A small sound classifier, trained from scratch: arch gmlp.
Rows from block 7 of a small sound classifier, named by matrix and row number. Rows with one number belong to one neuron. Each number is 500 + 50 x the weight over its row's rms, rounded and kept within 0 to 999. All counts start at 0. Numbers have three digits each.
After each neuron's rows are labels from the 100 clips, of 14848, where the neuron reaches its largest size: "top examples" is what is common among them. Only what is clearly more common there than usual is listed. The data: synthesised imitations of 52 everyday sounds, one a clip. In brackets: how many of the 100.
# u: gMLP up (value half) (model.blocks.7.mixer.u.weight, 256x192), inputs 96-191
# v: gMLP up (gate half) (model.blocks.7.mixer.v.weight, 256x192), inputs 96-191
# out: gMLP down (model.blocks.7.mixer.out.weight, 192x256, transposed), outputs 96-191

u.3:545499492569510538518501515523563473514466479464433445525541540515610496461446523525555502425487483657491474449431602472487521522580515524446405508469543557479619492528447442476466458460490495536436450458468515553528424464441363470546567499459505578517559565454479505485510546491451505499
v.3:527467604529450569514570526581428424483600507579468487480524561439543510486512473520493513512432561419476480493524484515482483552545521425426500467525545402471596565487496410458568470488590494482519537440546587610456450484533538445525509566504453518545499542564632460480502514591567453601
out.3:552528554542513530485448455493478450488411545512481542427568484527403466498558509581475509440530518475459483463534474432510435498435522523491524494505570490489560414524507522634464597537525550463535506514435514492503434632504463437565482454522486540466494532449471524425448459493558393440
top examples: animals (74); mooing (48); white noise (36)

u.207:525493466467505502448576408441516498398544470426424556463491456465508487523568508541485478476612542553466535532474463476488528540484509543521506435459573516543477506576542562407481597482544485394444443397535483575489570562527440448519471441414552472475443475500567505464452589487523577441
v.207:575423467573574464535556502470541518485492466435450554543560535515498501498409575492468507485419444481526488499441518432529594524554572625460507543473571451481515448454549471510486533479517487532397531423520522512572509489562430527499480519525566385442461572462475457478461539517461584454
out.207:509538448545461516421505470515463507477645470523479428520531529471467485615563552503469512564422512470534455467466454492517434434532487592468530532498471517444494444553462494397528450473510541591553529560523418514468580473486526532491520534415506407566487497463531561531480489410459417520
top examples: people (100); coughing (88)

u.40:513501501410522498469440516533566472488435519547536437445571490513445528513488488429488483519501401600463439453463423547512424505546500582413490405458527406459550497511471471516573587476552575489576385512565411599505538520469547471555487517464531500495506505535521607517515528444439561448
v.40:525520512525446511457518503498510588396564464545531481459555464494428469493484493526494496518438490514511492431543464426548478463415464507509440479521515509568514476461402422474521554475459537558548433509524478502536504459549519498522503490484517509510525471468490481477547390420582492486
out.40:528496505496521465533404519488527563466519503507455507530577601495488451578495519586417434506560581510480526466523392615425559527405458445476536522558558546633493438517555451540531476496493453439533517507473508466511483445550494547500531518413476464575551473520545501453531474546546492492
top examples: machines and effects (88); car passing (48)

u.198:513480532457507522432556486463487444484525546566475541500456502447496488510517486492511419489488456521514548399473528529432546544521563500544558446514441516440513457567567507501612348443465592532444510487475508540513557492538491498467534531533475464612418544479584513441434544481554553544
v.198:443472563462465537438514506518439467502461588450462433557467556485491461508516495596498469486494521474455584523363464530554533492511498537573518482490438497568519464547549532576613473457474560532468505467457547562475453409523510578511370429497467581527439548416571564504528568468536468562
out.198:403450442373539566488512540580447488500513509569425446514529556512563434504610463517576466514500510551484514462493541495494501495479476500502416642393524553447504434451464508454560459519435389462540469473514405480508420525455489391472425436554530474466432442488449579463546465464397452509
top examples: machines and effects (100); electric buzz (36)

u.213:526496503461650479494504462492514585558496520532421522470429505514445584576539438536457513382499454552502568481501482499470442574528495436586473382485507551517478522417540413514475485496498529491505505515471612499509520593516516456434504574493475479612487630503455512538526444515534512438
v.213:494549496503438496403524509539509499427511476472459574447496453511483497544571487474531543538471544528472471485462443474384428519476455523557514525476453486543434501474450441468387479424484547500477594428519448471347436401446550446434530459522513462578433517435356496469428544511524496509
out.213:531528481572561489478503467528464530502598407563475427570407581431596495501511440566449549531466543580521524482503510449429426469481421475501539566557542469520493421567570518568570507507426540557534496531507474592510486456448545497466436504510551544525449402604552553555568438536541433538
top examples: signals (92); church bell (49)

u.215:544493474468499466514460500531452465437479452553454472523543424474479433497493480535425511460565456612487510485465582472542535486532507462452544536521500518526545483523422599483496421460555468517475577534558428543547430581563507446513598543455523424522501496440545482561610450576469541428
v.215:572597531523410537406492578517543528504473443515470470464522476491504600515551507604497491578525490609507517437534474369478457506462642560520458502486526490529588500532481450460537489512617507504466424509461429428464448527456537498446527514541553471581559550496579504518531475458477471550
out.215:505584539473491568491420531463453531460514429587557531417514505466464500533563537455517473591486602510424536508452406484585474491463485552447578496527441520460515503508431637534536407544488655471487463521443434586509514508481400441527530502478505472454497497519547482407526577514571482490
top examples: machines and effects (68); sawing (51)

u.240:575553541456427461554579519422457505580528407448429438497566534562452529571438534509479520423509518452496537546495539504551499570541531493585435467455463507455519528509531488449500485454597432554494469444600550545564544524501532514506512606583472424549527436562454557477549568496642500571
v.240:506470506471604516480460515427369492401472459384502517443631537438504605531485536534447524383488532541475508542537539443521517524449565511559507462568503440516490500497498458567458505539465448501551575515627451538526536504513378434607592545498571571510552514459412536458459524539560458572
out.240:490556510445515435468503487449532490446538553572448456500507520564511490513418381463438475509459533478444482426523358493539495473541449575476474470398514512385525485507505522444555475557492432527488498510521590543481500468575467474520537451513450463519519494557484572491538513481524447578
top examples: people (100); footsteps (69); snoring (30)

u.208:529561483501459464388496594530443538592514441449482507441419566553474506486492532520458556502559498541555484491495451584507488556364505460438586442493577566467432440477524504525501513462587472503514607488439500552460559483524452549449513497603506493471470512491455486519491497466502544437
v.208:436483428399434513486435419433505519446454529390503466540486483567506503490533486496410427473478499390474509471480482588551579514555529576544546551484523519477502438465566533524419450468460566540391557516457553511505477468492488533558529443482561453480521515602510551435561544468468574539
out.208:482517433492570431456466486479548530549487489493525614610406627394470493529556453450419471513498506422476460461504502470481490493523560588523434471480538416526572390557468468601499584414440453535476463450444506510442500460413506453479482499489499420527438458557508459514565475487492510451
top examples: people (68); coughing (38); signals (32)

u.117:526492485537504496478513448470538487576623463503522556398461566446482548519521566547473497503497473551441506518432513486460447453491531474533445501507534548510489475529515385488519530529498520561539533440463453565481521425523441477537531554508536404491441393457513529445498495476484472535
v.117:491506562453458572440492480421579535560496483549469405496491507494515404549553434489541548484480550448473551490433521513517538500465544508427504501403511528452452474596446512520508501465559380488496498490638496512482444469460518534561569571512417518392489526549362571519461505467408491466
out.117:496546550491470512403568458452477427477565557540535559524508526579536523590419432478626542466575503603500456492506505498556471557513495383424469469475419509567457487487431528459463603464504499469436465462608501458458483524479546492554507410650450535466555626509519528523509512423502555551
top examples: signals (47)

u.15:453459500586511488512502478487415437514612389482511603511507490537418495532525418499424493454572468500551476510536496545548465529510488472512492419581503510466475479516554635500558515494492537454447500466504538518516497402527504493588552488402516481538566557558532477463490450479576423602
v.15:450519420468383472533597625443516484496423511493528479568416493594568508607527486636531545591532528522389445567521558547493453555452529443464496510456450460433554527551575465444598467543529590587502474461530503536412490533381397524523522535537504490475460597580546484443493491511536466496
out.15:530488507463419543464487518517492592445427476509407519436514501428536515415425491521532471572418441556473523537505557515457504483638470528493422575562460448561493464519571519496504532468500498487439484539526514419461608556453525529501472510491581506455542567519415478564497476512469531491
top examples: nature (34)

u.63:433540457500549521576494478434448487518606444449548467528554499500555489564506442499510514510599487462485498541449597455538480465481508474506582471564548573535471640544549555426515511512512445491417459502558528544522505562561580433597448479558469526485528527482546511436599474459439509458
v.63:535525482488498531468452578563558490530435512525524395448507564483508472531410573480503551414581459621577500512513441550539583533556496540536490499520566497574526484436443518439490512515523464590564526482471599517489465532545537439442491538458523467455528525495502507490421411455481554576
out.63:500604522556415500496537501569471463549526520589543544398520549507464441425459493518495480532430431466548413503503444462398476480536480387509444444530377488497508527521502484541431489486542494451537473414556525423584482519544459481539521497481482553472447486477541550495610473572553464373
top examples: animals (74); howling (58)

u.21:485419460493550509508436450551578508388439444496493517499476480560502487474574440488610501506530464496497482546440461467520461534405487535520600529470399497601579481544412458512607480544593535489444568483538514487561508463510542424469539560484437488666509466546452573450572500499520490398
v.21:483500464460426522587455454454546417532491492539431506522361457555478502557398467467528554470498608485516445488517526549403463395472528440427531558603508505503470615565540535477501488438578508466477522480502515524542493440482497523561491584404450469378494533601474551492509515415525490497
out.21:436446516550449413583499506511552532444520503545450538535496537585448510534456512529500461497372474470512500521529415567467489490483443392534429526521523508541567499503546474639458538502564587615494399465521537525477538445474457471537519459514445429519450585450506564483443487452524515401
top examples: household (58); creak (50); signals (35)

u.24:527445481489525401452534502454512513458473507604590505426469527499560483500469621541437516469481509491469458534439480498587570423563487459537483512467429456551565427504512479446468556517546445566571492420483573392498466541495515478469501482477549500535534551480461480554456555353506471574
v.24:536450524520521569501547431517477498523592461575480588543478505509528494460502478468520422496356441505500559463465509546528519519551595536621483606484543463447442538540443482555544444570545468527509572517505540455521474532512525411508521443629566451562459480469494418506401546557438572515
out.24:411448451419528515542418603463507463544558526487595529428397572554484509472384531583525466471518467469496603535507546525422518427503541575529492510583539568423520460484487516534421520472498474390485439418477403534468479470537485491458470544537508489443511503561432507510427575415491491451
top examples: typing (100); household (100); reverberation (60); text has "reverberant" (60)

u.72:583450575508498578519505444521455548499501464490486537452458504447450556545525521466510519584382546451409586572462504336494612556407521530459499534556506471463506477544493498549495411513451431400386544427556485486483460541479469442470573474487575530479579513484448456498535401567515464540
v.72:492503588512540503569546579504485533413506521556538472573549451425509545535530544615507419516495372484500456477421532564408427489514520516446533532502490504463546552460556521481459541546488494584583478536566521562495492519583408462560561410556561596550454516465436505479444529507376493498
out.72:495494570532472449504512507527513581467363383503465395510515473422528451495461432569514474511480481472496481559506515601486421515496482486468520410553531553453529550441530501506509612458515476545446419423468490462565500528493441496530532517453549500478486510498462486525503516567520524513
top examples: nature (100); waves (48); rain (40)

u.236:639517356432485484514477475480499465448457462386401546491567534495485501540483444490585497511532502517514421496533578541525495454524449542489508603464454561487550532518399443522512531530526448575561480553577468493572508575457524506382461513463568543507455430505527531527460481594555417448
v.236:563485557553548512528505498531383454523528425524529513452566485501525544396460524510511574464595560462422549484469496587497502530439554562534527535532475554576485512558483483535472511526513571586536452466367640474522418414514403600518450462474503516425402498533596424414488502474505524424
out.236:516528508560455534502491444529439448549508587519579549525528582537463577503516510537486535403642533484498488605529467518513542522514447577495551465503569498496529519558522484448536510569444509552487427481531493588551548456482485472523509510456484576648529462508401499431443465487494479467
top examples: animals (81); mooing (51)

u.171:455491522488509515416538450623521488484497449518517547553505502481544487536502445529442474438566544587511484552594547548542486480522455490520499592550442527488433510525530459577543525499539436544500416477441474468493481519567551440408518513574529571656418515482536527514511515437398470510
v.171:467456523437353589478521470420466535560470468474461548559500558507521546557555476488523495524513439435510563504488507514524440548422476517401425501508609491559528532472544571589541506486478525500438537470510518426482469564544468593552507470483502448486542533536431440485527484471518505515
out.171:423554547427416490541462567538565474533571520481491556527544449483505434479482455542385432491514408526553464562549537483486474439537512457556518497511478571530508546541475491641543575489507514539502476456492435496529441456458403554517535397535481551527540541488478559460507460534499592484
top examples: animals (52); frog croaking (41)

u.212:496604445507509472503504410452507536495492431466504474485545598419448520575486454505505469534497486564430555606482473485529500534462457495537572495528508393495387475537503509490549461548506505527579466429450534494473502491485451422488548461500489466469532531487413438526571486617580521486
v.212:544521518536613552499452443518517377525551480474557471469451491510483522554455549449464552453539470506494527497484520430464587550558526452512482486419518452497431540540559371565416441469468522374506488543481526583444487498497463412455480488466495575486429467471523557361563443510462540475
out.212:522512481462432488545430489485530503531517494464539464421583480455467492494469505496588518549408556443433500480476502486496400460440484471436474363486558537507501435488537520485477588584510471511406404567498482558528482556493508485446569536547456514526583470438461478563519405504567492445
top examples: household (42)

u.219:526594463551461606546547461576506513542530491491539535475383459369553469552515435526516540500513430519540486525475398559526443504513404488450509456536405531499544573512462554526520533477508544480636453477470561462496543481557529451514473458476539475504452480468478457515424529519450543449
v.219:536558458476453442475478483340546442484561515505585566397551505403403485477412407411509521538547482501584419489513534457531626430494454546509498459553451512506454514461524479470470548423491478549473441474521495498488433538482471519558509548573512550455504586463512574474480560436533523492
out.219:503383497583534497534474457539476521469601405488544467605492530570504465461474501465590559427485444445466399443374493519447555572514535451515416496495409525499556584512602510525515409487497408546438437516602435510509530491482536531505518559439543530456493519479510450490496469512432568468
top examples: animals (99); crickets (96)

u.19:463469530455631543559501497517522576560465504483561469447450615498517502520499474388474491545427429559531495558522480501537529378548613458471497372446508449592527588517458546471514543495517465520466455518458552408500536485427503466557450529563456506456552545578565490547571507528484565509
v.19:599526470556513523448386447516406529467540504473552443551447576486582492508542481569544566514539365601545477533455511488443456555500532560456509436479448494515452462563551522441472431446518608467572511454425601450570458501500610576462596498525544490536501534486528493511371558582561483505
out.19:472503550507503532496476434426560605543557571344489504601481552412511462490548484594505530563580518527477445461507462482520500528554429492390494523486539530503482522545531503545516549502567466587452636415399386584569512511539494484503474595492460469411536503506573482552511494514501362539
top examples: signals (38); whistle (33); rumble (31)

u.4:553501482498459460505530473459446554489502497426498541570466457595504569533593548453487529561393522509475515574471482497548534504496419521544446509432451480551425493386504519519588501549534425605429494513498582516447503602625515452450471487538390514482490475468596468540621525481506566541
v.4:511541498486590408459558508537562441527542542511510568425436532618554477491532454413481532518526479442477503473453512481462512539530482455484521531497466542541577479514480432441634392467540428519578493507459519420452482459559473458544483493534466480566582454524514500559428583470561414517
out.4:563420543492445464478403528515526521508539535530418557484462455498482471472470561498399519454469568505521447393569454497596440536504569440533523446536531492541408504613533496506438496542436519421587466494438549498524409564523550606509535463503503540468513447472503425590419454555481568455
top examples: people (96); applause (86)

u.18:411394501493490501548458537490498584516481414459522565459463507478472517481454451536528436456535546452479522572513483450467526508506570553531444514517531438470433430512398479541432461490493457545438526513447462522512479494515586537369560496578503578440510588471454421390358525520485553548
v.18:495519578442520455382472520426467526558483522556509442519552558482562419458473444511453569569527447506472504494453494465503507394481525536491427475426597433454574463535505539618541405425464474476501559475558541486473489483547451477514477467506609455464495484486553458439532440473505491450
out.18:569535506490563543445500477509468435484540466456480433515539478533521532451477570461519515428433481467554494584506528397479489505480392478397656567552432477484496468643487431511545539416465496486526494534585531542423427532440567504442520428551539496577487468585554483496510517552542473502
top examples: nature (61); waves (43)

u.187:398418454440562482530529595504488458523546458491493554471467464470451559546565466495490502490493458538458469448458529563619485510404499446556394523590498461471442485404445454528417471469571506501548428515553526581503520450458489549481471488523469510620519452573509523509411478551432467423
v.187:511512513438567616594490405492584583518435497528509510451593453481565470573571420621507539527640516541497580577468519425529489445571477460503559467553520576529436446535500497486500442533559495522406584442511466491561491538478434576425485443488527545505548426447489521415489487539469514525
out.187:561531508408525491400538516512517477456476545510423583507466506489545521540504433449416526547518488576438481510524489471350523535529534523496448490570498539539489514498472499541605525429426544486484439400545475413523547534513512479477550553532546517551544564507526513434486560475463571525
top examples: nature (55)

u.91:462473483467462553480422574488505586478416393547550469454417551507487437441480456579404423595560545527444506505507556487534608531552554356426497488528414502526495457476443471554528502428525512467471573508552495508524449450440385566504515406469434378506480432489538540505496492489485419486
v.91:554470480455478543526500375490411534527470453515527501474493495453532559435445608443605606437474552503529508505422509499450541525544457573528489621464574467439425545413461484504526452567519455544478467588554535496419528474488545558526468500445465518510531561452557444412545502526506506482
out.91:475509481424554493548437472524557473579535471411533505469441506454514563515542534546450527541493549530419464464515518422571483617373428449495455437465481503454493522450485540412487497472502500406452538442521615541503599468491431504529489500484472520444552487458527502530480550506504608450
top examples: melody (29); church bell (25)

u.2:468457514440423490479567469508395458561499507546467506457553538535556492521497565513563527446438584622472615560506435547483521513478471491462414506452533489516570558418402489468527455523464498457514422508536481550446518487543447451504518398519488543460522497463528454468475574504510471457
v.2:533451569485549519398446660522478503477475491557535616523512537607511479588430464435502548467447474534521472535451494435537445469455455424464465467439557495485467486460592503525473501543562497494514570467494597511536569470486418449591575563483506489503539493512398506420495500437512474359
out.2:466530451487578645426516512525515490410546420470496525538503503487507407494462498579524496519594440444504522535501489538481421459427523470539432449483438503485506565467506537448552534458572513557494459547457469513490511478521530454608435551444426441473454559583448490482543458511512481433
top examples: machines and effects (96); explosion (79)

u.114:579574490539405573569537626477467565568477515508500515491488538561567590396491474583485541502532496541448440543468450492506530518466504524570521389446490466480533601578462641540535489414560465479485537509532453518537505452468527501493484453537513496503452484479493527621491482470518590396
v.114:445547574559481531441454546514495496480556562438478481514477470593542467535483481559568497616496505395528591573519509451664407549500594498462585579432524434557432503554444416496566571518445522511471451498524426490465536523473549503503430494532473401443417553433528485427450543600480513522
out.114:505473592427377497572540523562484589493512555502486510472483464488495590512544475424517568538628594520507569571507447508484510562384536552485466513504540511510607524439574486488479473540489545489573450450514586525460516448463510460539577500440512539585554520481495522507515384496469516451
top examples: music (33); phone ringing (30)

u.232:493525477551473521502568572541412464562435500436444580446448548480528477472517498533440446387487498418558511484544515506455528498562524454480469510495404487502511527454481543447590431483495604537546539454601426486488541539459502503444440469483482488504503531448532541470439452428560485490
v.232:588545517530475384443441466524563365482441555550467504388528493527525509510459514527509459504504462460476535538560449388563468414524505517540561452664520480528465495454513508522482547484500565472587550504460494522434555495461534509537399419505504489558556504565568527462522454536505568492
out.232:522604529502611463563523492527431548428539478482487564646426500534503583510524481445556574559466427538527404462477496511456395537539494440526546481526467437462550425487435450456527578442507547544556532534564528548524417472545569498474502456541547430538505536472430467518561479498477524578
top examples: music (70); melody (60)

u.32:446441471481522465434451462427503609468500463450476562501510570466557505530551402427437600491544543429473471446453443487544489533530519549515479511514517501573450506510567498497397503577536487462434561476516474551545464560532535538511377485468441490534511580577436549378593635509509535482
v.32:554478590529459405459442480538516522502517527556531503481372446538493543484541439534516506504531541424565549524550417484463484538457500417506500429520499461511558516482468489377445407441533529483507568459519441538588572472417555463481548584488512521451540559528533391448447471540479532470
out.32:565582455562569595571406532555433530570483558574471429466486547503490529505473564502510461571438532460508476454550535417518561463500553502501471453393503473598436515444437418541431419432506523527540492502424498524543519423463544424603551477457450526476455524512495444648489453456560497382
top examples: signals (100); phone ringing (49)

u.195:493554463392478457504528493497431522608532577530520499485475457460535476443564477512485517492455498503558429477476412511464469443456514543517469480470440549472475431428505505409481366407409456455498517471475549489448532519528574451451591513466466485536482474535487491459529594519435516493
v.195:545502545608541609541543448541473502573526535497545495478488494457507347483430515538439611488543470503509476578475412635499446540547508509543577526508388471480495382533522501514536479453432490555461427439531473529499543537421567536532530514523489369436522423497435452443528469544515456541
out.195:517539507470492521604470500543409555541389463586488578526465495551388476518511487507578487495435592565494584446483544482499376478400470404417533436381468466542475521577563585527573508480531569541421434457526389572531557501406488517510484468462464442557527530456502492492566496497517542534
top examples: machines and effects (79); helicopter (57)

u.13:486477452553575474449493504568478558436494430486512496577512492466543465405572565549466518448576496469525475592472471535485463522490447451487498499528572515540442495507467488463527485481514632546494529524509573528532558468540507493461471480463581470515513406525439488550474382511418464492
v.13:497577541465407696570433459469450459507541547503474545471490625526574510555402467547543574498516523537462461535473443511547512448503504504484585459525535512535561492432538481587482509418563550428522475532514433487626562414455531476475431514451502478460609539557521493564453550560527411512
out.13:490346544370498461501423566556465523513570530503476585453529572579491474555498441390481531510420476526546487519446507541443542501551528564523512519404455480440607585456477519489463478521427529377485441541465459617535580496580477498494505453574546496527465469541519516522564481439509508424
top examples: household (100); zipper (56); glass breaking (34)

u.162:408504426483482467545502461384427474436468440575458484515536476499519537505460568564470557532651559435516468442507555517472534442451572546433457489500466548449515448548514506420425450475451469469520477462486484445452452582582536603551441510457425523500496511476467530497537460461479444491
v.162:519511426465330556531498470563514494536497508473474509562528486562528506477552489485414383572468470529523603483476539534522472401427542517606454503423465514482501468528425547453542440442510495506511529557504535467554437525481583502461590532519371473463401532545558498423465525557444526497
out.162:523494429531511512503482596491533452513468544436613450456433426528460424502538523508487591604513542435501571486429463502527466531477452579502424456578563502526535550491488514467455585555449467466617455422483505473518511508463485536507442524499484534481564520381470510468580470524549550500
top examples: doorbell (29)

u.155:512464514539439502411608477542533516428475429563456432509438561469560545466491537512444523461564469508518526484496597562458457440556444453516570513468626459495425439486575520484457596497515491463429443483528457447584470529610423568507566553479520508480458541451423481480492576480480556420
v.155:522526494434500401450502395501497462523490476502452428532511411523527536503519566526512447494514484527383546505490546540559470478532478539566481550517467474476461388572463605538449500454512627620498442458479523477443501521495507503436455543539431584558496447622497540466536482450545501551
out.155:541494562468511548443453551508539465502475489466678532443455467502499479529441545522429483509465449444520481490543490515519519433441552497494533489597614436495528490485473460495490567484510421497497476461499503349415477580442491546515472527423471652454507476506489517509491457570521449461
top examples: signals (39); siren (37)

u.65:491443528502570511548461474505405509605466455570462526531451531587481538466499536520448558460457496470453444543506522524442530383492549491561570506411551471565557515533545441503517450474492528459565542513372438479483494512465572516423484510576386444553501555457445547500517586640478561441
v.65:464450440509492525561538412599610489532524537459448564549402485530540406526571468453607521503574457395507430598527509611436575408493624451514535520494487455534430542572477535550500497455470541497577485507499489457507508536596488545587519534469461458563513518558459501503540537509517516460
out.65:543458484434465460467474537450461580451503605469513596522444418451542464449448574420495480551467509607484419528582467542497406485560449583456476489429504494442485552507541542546438534556375530536588530470551451518375486380499573498529403500463511485482512485521424479501489567439438571501
top examples: household (88); coin spinning (42)

u.184:453648492622432629547495451507481527513550488542516396458484481519498504448479516447537516510463514495477514473506540409567579500544508506541464505478559492486500531465503584540486511481507460443532488541450526457397462563471460525491576568438480547542539539492507612462470496531542520510
v.184:464562507503529520443497382423472490442423422394514405490512440480499505530533543470490574471459535431506502493698532465467451440489520526484439479488465426489447445387550557529409485350585459466501446491506443483546515459422441484436504441449567508545526503501486474503554512525514531458
out.184:479541532463526513491423504529436470535406557513476472455445576481517601448452531433468528494501433500487584599531530473510505537570502439535444512557476456539511491532502425485442502567469563538510450521409446475496485494393484489538494507421412545536486559467612472483501469468453532444
top examples: music (100); melody (69); drum roll (31)

u.233:554473493463508451552527501481528550457520530467484569502473482484491481556567584477504570493573516504467466459505502550532503477496440488505447436481457506551411445495642541494478486545414551507457541394520454332462466564510494472495495410474520530591360434519448529507491491493519430592
v.233:501516519447527501424515490522550469528482494462500505445495557490599582572445553566494505531496577466484427459431524430549542536468477536633507488442470564545579543455434434482563508456488431505615477439461533538490553447505519428493566483603489593500473542493506502501498493517429328554
out.233:551490444423616445487507410521581483532524523519484528384402424474531513443346518396459376469444462524499543534520506589482514476543486555495558484496613404445563520535585512566506527532547478542485505447555489393498467489461535536532504550440452538553562421446395513501428512428497532462
top examples: animals (39); barking (26)

u.30:489560451455494540554471385568622464457596552431500508476559443519555590436636499545498467438476411521476437462472473477483489503463528544486488495532521468545493528524427437505575485460449531450463563362463460471500547455594529446445449523509546524517415453435420452461538424431498533548
v.30:491521567550506450607407432483489489511565525457427524418470575497535583559577509441476410542532554608494536531488442511452482549468560453524538467493454479520546519459447500532436530535511576533553457479579467480550590493522479521548478451465520380523508523594441494530518414475570549464
out.30:559495570541530479533492470528594512550486420425534492538469591593507513543538492532555579460553531553563455458387413571513476586509544489542492532489516482500469433452534540462609391444562536481473568457440469490531566555404584431439576467465499548508426475545460592478454512491498463448
top examples: household (45); white noise (30); pink noise (29)

u.151:484584490486567572477472515498475564500485456602521463549488481494444518541520559563460504472504528553515521559500530513410499563467514501529407523527494528381511486423494586519469454477508481452471492529539432372533486596466548492471514543486523508430520579468559522527483492493469467513
v.151:512492537570460456489526574415565511485528406558513425559445523418514543431500551487550512468610489523513579494561435566431495488474527510512442559517545471500506483464497526486461514507523517384569458425529498566474474542490456483604564525451496492483546547401468494507569483570540533501
out.151:520503551589472419436502541504524530526492464573425403449492506524408478445488533495543494488485580505468537502544433479491489414498517436427506663461455447467490429465525445500459561466427525488367488489551612513476377555466527480535449457352427469471438477504501431492571480521531554546
top examples: nature (100); thunder (65); wind (25)

u.73:540510456434547471535446517600443549546484517526479540479446563550521599403551483540494544498451472526544427449490435537562547564578553513438620510508483477428434589477526500520444531550580484522577549569490574472446442503461536573487502460431462539473548512356474554542512411420455511511
v.73:474480522482449468536559510524494508496502476498498516527437523434385468498462567535451591417582546482494515555540431567457402466486512443504562466461509559494507545451597506457556411454548544588525381480493517511587483493518548451593501488469492486520421545496491488450504484429529564362
out.73:458520575435460469527536564430560531544529499416488462575495509428502520543490465562539516531399505504485508492469564459468411478574465562478493496455400526521508539475562419491463470533398551601500505583514566503452452486459449389497513495503540527467470451499541520388517475597504477532
top examples: music (99); drum roll (85)

u.70:555443525510557461497487513518518543506444486424527528374485525527495534572483549500463504532546519480520500596484397564516498501540530438519435468485498561541428504443507529475479428482496505533527476506541580554473537511454547493439456539408550525584589470530478428530518482562474346508
v.70:477485459522576581508417551418550577456598525575488506494426499516466542503476531450491453545524568526513433565496506552551516491483449451493465521551429540551506491541474444529506504507502517386533540481336517480449573380422502384530536511412494449507495495459489546486465532542431416534
out.70:430564544490530489526430428554483488534592510500498535554541517506482545478492478474600411474563606495495462505441469514325527568491488485449469519500489450519481529524625471557571547542568516512530567557542499539372527473497567554529477527416502488497525513483529474491540478616498534431
top examples: household (99); ball bouncing (43)

u.119:447498485551543428474526501565530456442499480449546432525453487539496393437569515414534568435530585482509490405487453505503531472526467448571488475526498533470510503472527511473450575473540502429530476533439518506619465522462481472564547496478578599451510500489568482463400504457482439463
v.119:458522511567528617467462493535465491461469509632469541447509497470499489476512523460404516504554402432481541459510531481475488418518440632600446561513515495463419460468494464490448549464570512489444460470475377490508469529534418456579461469506596584499512529491502470530465440511563545495
out.119:459468432506572529509448570555359584509530566611429624535459532479512512510468523510468530546445475502512617591422566446473454526544507444532517498513426531485438506579500397552456494435528519487519492532505331491460398508456537430494479451506515469454542524475483552539542471526551558475
top examples: typing (63); melody (35); music (35)

u.37:586483477477514575483555528470548429502437420410510509569412477467508566520422509585434443443491443455607483545531575541500520523515493510529383537398521491437330499485535605463479510522521421521481459405550434534533590577574529497462539538520479438472544572458516528468463486578577527511
v.37:531472519435509434453472511494590551494462581487430441417523497588530646512484592548556583502491434477484511425552475567520470460475481447509410529396527463418507548478539550433441588538536402540453485390574488529456461527510531490449535566542532552417508487523626498560427461541437521558
out.37:475521569499543527461408503472488453478452481397559468479502420380545466398395531437430520484491510524543481545528411564468432549530456544408494481498481416486478439544540582510517542472434483496493571391504417472562558585496500567407469476507510451473516460529418424409456507478465481531
top examples: nature (84); wind (36); water drop (28)